From a checkpoint of a small image classifier: arch preact_resnet, adamw at rate 0.0046.
Rows from block 5 of a small image classifier, named by matrix and row number. Rows with one number belong to one channel. Each number is 128 + 24 x the weight over its row's rms, rounded and kept within 0 to 255. All counts start at 0. Numbers have three digits each.
Before each channel's rows are labels from the 100 images, of 14976, where the channel reaches its highest value: "responds to" is what is common among them; "patch colour" is the nearest of a few named colours to the mean colour under the peak. Only what is clearly more common there than usual is listed. The data: drawings of small networks of dots and links. In brackets: how many of the 100, against the usual share in percent.
# convs0: first 3x3 conv (model.blocks.5.convs.0.weight, 160x160x3x3, each kernel summed), inputs 0-53
# convs1: second 3x3 conv (model.blocks.5.convs.1.weight, 160x160x3x3, transposed, each kernel summed), outputs 0-53

responds to: laid out on a circle (99 vs 49.8); nine dots (68 vs 17.7)
patch colour: grey (63 vs 34.2)
convs0.61:118115124120117156103127137121139102119137116131118092112118095119116147080109125097094107122131109116117130153112141139171122154109123140158094094135117058131125
convs1.61:142129111136138122122120094140093133116097150133096113105065133139173106154129176122142139113119118121146085145124093110110127092148117133125097130107145167081130

responds to: star (31 vs 11.3)
patch colour: grey (64 vs 34.2)
convs0.121:110163146146125168137130118084142139100174125150121128087136165132146107079114123123132107074104123127187084131121143134126134095122146128099164095137182179131161
convs1.121:119124137100128105121133105124122115139106127153114157096166125108109120117115123159105139143077095124095132155133109110101113132073111092108128171081122117083113

responds to: laid out on a circle (99 vs 49.8); complete (96 vs 11.3); eight dots (54 vs 22.9); dots: nine (46 vs 17.7)
patch colour: grey (66 vs 34.2)
convs0.128:129150122135138146093125136112054155107115137104128115135153150116108128083122074138143136133100159130148168093144104110152134124135154150153124177156102142155154
convs1.128:092128121118132144129122120068126119121125156119106141110118043109063126065123078102103066109141131150124088130104135106109116111123158130145146089110092096097165

responds to: nine dots (47 vs 17.7)
patch colour: grey (66 vs 34.2)
convs0.71:151120088130113097109102133140110153126110074092103081169135126128128099116121109122149109133149104112115143132152120128101167134117075135122091112172116144174119
convs1.71:186144131151103145121138131110140118132138117148139158104127138058146128125139111141134116151124088146168126073154126115127147143071136130133095118121162086111132

responds to: complete (28 vs 11.3)
patch colour: grey (62 vs 34.2)
convs0.67:109155148150127150112118124136090161119143129117090117117140193120111129050099131091136108107151149081138114129139123144143153121120156137137165145154107113138139
convs1.67:092116123116134129121124118115179130140110161123120149132118041119091128083137065135105158122113112144132145136110170126119098107121142122137139126103085135093142

responds to: nine dots (38 vs 17.7); grey dots (31 vs 8.3)
patch colour: grey (71 vs 34.2)
convs0.78:137130147068125141122133155144101090098129120105141117104125165135141178153137119123145102141121132131150148113135119096147140135106159104144101137100125117107068
convs1.78:089117106106113126119104103108132138138121105131103124124105071084073142100119094100061134098160125149121102145105128084130113092137147121148132086107091139107134

responds to: nine dots (61 vs 17.7); grey dots (28 vs 8.3)
patch colour: grey (69 vs 34.2)
convs0.105:120094159148138084152175155192094111140094120124117084149155064108125139109073106134130124154139124123127152179171121140097148102165109124085107125113133148118128
convs1.105:145103152067126169115141012106103115123095138108096099115118094129094128158113175112109146108131129126138077139126127146119128157107123138130136123115117174138093

responds to: nine dots (57 vs 17.7)
patch colour: grey (74 vs 34.2)
convs0.119:145139143091116155119123135149086092081134109123135123104133142122128151134131114124143109128118143142165117101125130091154148134100152103156116141101121117135070
convs1.119:105141098112126136118089110110137155131119114135086133116127091087069138089117087102069117098150119137112107133111115101126110096128147105142153090122092125092140

responds to: complete (37 vs 11.3)
patch colour: grey (66 vs 34.2)
convs0.66:107159119153151142132145135077135141129169145175147126103146152147145124090122157110146141091136124135193114153122122108113133101150133157111151095148163160104173
convs1.66:121111142098139128145138109112124120113125113152123126085132115118102109139137090159114123141085078124111114128121127104109118146084128094109138153085139116108104

responds to: complete (32 vs 11.3)
patch colour: grey (64 vs 34.2)
convs0.98:097111118103174161136115118105127156143121093117120111128114165117096114109139128145111110130068155126116127136142136103098121094094110144131096117102147117082111
convs1.98:134126120086176154180118118145128104123159135148131130115138117116138093114167118120075114142063137088134137142118137146153112121110139163136062125128119138126106

responds to: nine dots (41 vs 17.7)
patch colour: grey (67 vs 34.2)
convs0.35:103101119122107107126130124126108121122116102098120116122135138164080120126107124113139104115132149014105096122091112155130112134123130144117113110140100127126119
convs1.35:105128141094120124115131120134158115129073139082124109128125122175117116126060135123118166121113162084125137143099154137117116143140106146120132138092122142123121

responds to: laid out on a circle (100 vs 49.8); eight dots (57 vs 22.9); nine dots (37 vs 17.7)
patch colour: grey (65 vs 34.2)
convs0.94:108124122107127125120106136147166080127113150128096158093100066120112112154153141109104070115123117174149104153147094126126070104156152118099129119112110126108134
convs1.94:131092147083119134146131109121068095119149125140123134080116145144119125077148125167111125134121104128128143123117136138120105124110136123121112152109092140123056

responds to: star (36 vs 11.3); wheel (30 vs 10.6)
patch colour: grey (60 vs 34.2)
convs0.26:118146111141148148149114118092127165077172137130123093118155173103125124059108132123145111092126127086145093098149117130145128115134142111126158109153148147144139
convs1.26:103131153095120099116113098162158119150110122125122147099151086120109133119125122174112149127087108121095147155127135118082121118091112110108132173087092145089102

responds to: complete (48 vs 11.3); nine dots (43 vs 17.7)
patch colour: grey (66 vs 34.2)
convs0.7:131104149097125098123129123155088096121121137155101112152127133141106107154138120138131104135148128071074097152124102149148124129121149154097123154134091126147080
convs1.7:098148154113133105067153082126087127129126147111150103124126115159116097161114156115103144120143184111142100165121123101129126113148117159118146107078132120106121

responds to: nine dots (53 vs 17.7); complete (31 vs 11.3)
patch colour: grey (68 vs 34.2)
convs0.102:104153133115135136118098113139112085140123114137125061157133143094135131105057118098146096132152140054121114165146114133116171104129104124127125132132139112143131
convs1.102:125142084121117118111137071108092164136104158119145147123125141130191105151128204100145154099092120114147135151154123139152137142118116129125113180141116165119123

responds to: nine dots (52 vs 17.7)
patch colour: grey (62 vs 34.2)
convs0.20:160116135104123137109132120145135120103084093091120091149157128146147121144076082134152119169130127168115126107123121138126135122100140109118120126166088132155112
convs1.20:124128108132112117114133134125125141140086121100115106106111133090104067090090135119107106112122098142122130126118121104088135129097114131048114109102113098114132

responds to: laid out on a circle (99 vs 49.8); nine dots (69 vs 17.7); loop (27 vs 11)
patch colour: grey (68 vs 34.2)
convs0.144:120155093092138125114125116139168110154121116149130145122108069109157097126127104180121085171125122131121154161121070105130125086140114129118131168105095177140104
convs1.144:085134162134125155113080085163090133097139131133121123107130146144106134132143173118120127113145106166145083124141121118121112140131144119113116116105138202123134

responds to: laid out on a circle (99 vs 49.8); complete (70 vs 11.3); nine dots (68 vs 17.7)
patch colour: grey (64 vs 34.2)
convs0.30:161131119113117111084170083146125107092119137119123144132100142169094128143145102131118127135107137154120107063102119089105129166162132123144163107108134121144086
convs1.30:137165091143144136114077186110121126128130066146108138114114101122097114136138095115116102131106094144109109144165104105131127073142121130141154110105079134111126

responds to: complete (99 vs 11.3); laid out on a circle (98 vs 49.8); nine dots (73 vs 17.7)
patch colour: grey (72 vs 34.2)
convs0.109:121158122162166159119160150095146153154159134129160149094146120158148134140159132102150124136154127170123105169147127115096147131178140150106141105150128135136153
convs1.109:109100138117116148149103079107104121083156085150107136114126134109123096114171088147092147131092065097135112083111096113121122095105127107116144118067107124097105

responds to: laid out on a circle (100 vs 49.8); nine dots (63 vs 17.7)
patch colour: grey (65 vs 34.2)
convs0.39:122105130100123129119089107133145071120128137136085139089133035126123105151167151120098072126153131118122104155127133121145091161140144133089122106109112127109122
convs1.39:132091140098122132148120105123076113095142118131105127096119140155131128051149107169130118147128128155145130119105131128134107106122135155130128138114099136127065

responds to: five dots (58 vs 17.7)
patch colour: grey (74 vs 34.2)
convs0.10:122166114143139141120139138092138120108138124136104129110156078100123120115129121086102127094128105151138139161108128130140114106140150144145155129155108162102164
convs1.10:128113121092148140152141136141110107133126142135132120095131140157128107131144130162106121131084080088119114118132139127111150134088130116121113136109126125107092

responds to: laid out on a circle (94 vs 49.8); nine dots (51 vs 17.7); eight dots (47 vs 22.9)
patch colour: grey (69 vs 34.2)
convs0.47:117136160109114124153109116136152100143149124142130099140123077143105113130167166101100129148155145138095122150089175153126092132145154107125093087164097100115086
convs1.47:127108121124111129131105108119130118073143123145060108124101098177136123085149115149161062141109153159151096111109062123148134097129125156130122132096145114114125

responds to: complete (95 vs 11.3); laid out on a circle (94 vs 49.8); nine dots (54 vs 17.7)
patch colour: grey (80 vs 34.2)
convs0.5:137136133150092160135113086131113140076167114128146120124139129108136099087127111113142150080104135121146082093150111141136132129106159101134134133171117110169113
convs1.5:102144105115132142115077123143181135124121118149072161095162108105102134086105108140111118111118157146103147121127119119105114077112134116124166139135097135112089

responds to: laid out on a circle (91 vs 49.8); seven dots (44 vs 17.8)
patch colour: grey (77 vs 34.2)
convs0.90:131127126145104102146094095096133122116148118154139126092126141125128113088113156131096179058138070119115129107073120092105107089126126125129115112133141095107159
convs1.90:171131134111124108120150134118116119140131142210111153086166119123112116148117097150160110139110147158117109102116092120115131157054101130116137159124134138133130

responds to: grey dots (38 vs 8.3)
patch colour: grey (64 vs 34.2)
convs0.130:138123149072132127118133146148105113116122134112142122120124179156157170167144102117163099163112139135147131095108137096120146130118157115144102109113143108121068
convs1.130:091120089106118131118096116104119120140118091127110130105102073094095143099126106102072137097144118137122102145122106084133116087141138122147133090112096124105105

responds to: laid out on a circle (87 vs 49.8); nine dots (82 vs 17.7); star (33 vs 11.3)
patch colour: grey (72 vs 34.2)
convs0.37:125151167115122097140135164119131099116111093115164087143110060121105122114135137053128104095138107114134162174136131138126129136153124080140112083151121117117111
convs1.37:133114132154121120105124094158081118142111165143140101129135160144149148154127175155117098158105116149133091174124125127118147138083095116118098121127138168125151

responds to: star (63 vs 11.3); nine dots (50 vs 17.7)
patch colour: grey (72 vs 34.2)
convs0.43:142144095122122124129077101168045134115133125122119131147146125138121114137136096106112120145159104083129079099145110118125094132123133156117114126156101145162148
convs1.43:124118128074129136161117084112106131099136160121092106135129129125146103153150116121130116113116124094155126090129113131137157135112129152129106154098139101137060

responds to: star (28 vs 11.3)
patch colour: grey (64 vs 34.2)
convs0.97:114171145153132144141121121077136132110168134172159137090125144153140118090119138133139118083124133127189106153101141124115113091128133147111153105136178171106169
convs1.97:129111133091128107123134103119114117128113117168119142085155124105108115135117111154117124146083090132090115165114095102100116156064115085102137159086137109102115

responds to: laid out on a circle (86 vs 49.8); seven dots (41 vs 17.8); complete (30 vs 11.3)
patch colour: grey (70 vs 34.2)
convs0.115:093146108151142118144178133078123150097145144154145117115151126136142134086116162105120145085150112160141128147135104102116150082157118160129148095141140142097183
convs1.115:157134147104147125140156088105111140131124113160121107096115105126103113164144060148125144147088092122142085087127128103118132160086120123105117137095152110123113

responds to: laid out on a circle (100 vs 49.8); complete (96 vs 11.3); nine dots (74 vs 17.7)
patch colour: grey (72 vs 34.2)
convs0.75:134142139129207120090188163152083125113127141141143126115143120136092149132141128110137121113079135103142182090147118122161157123142156124136096111143104153107111
convs1.75:102147117128116116127123091081126148104140116135102133125097091088082103116110101113129116111132119148113074136097138061118164130141160124141128084080130096097141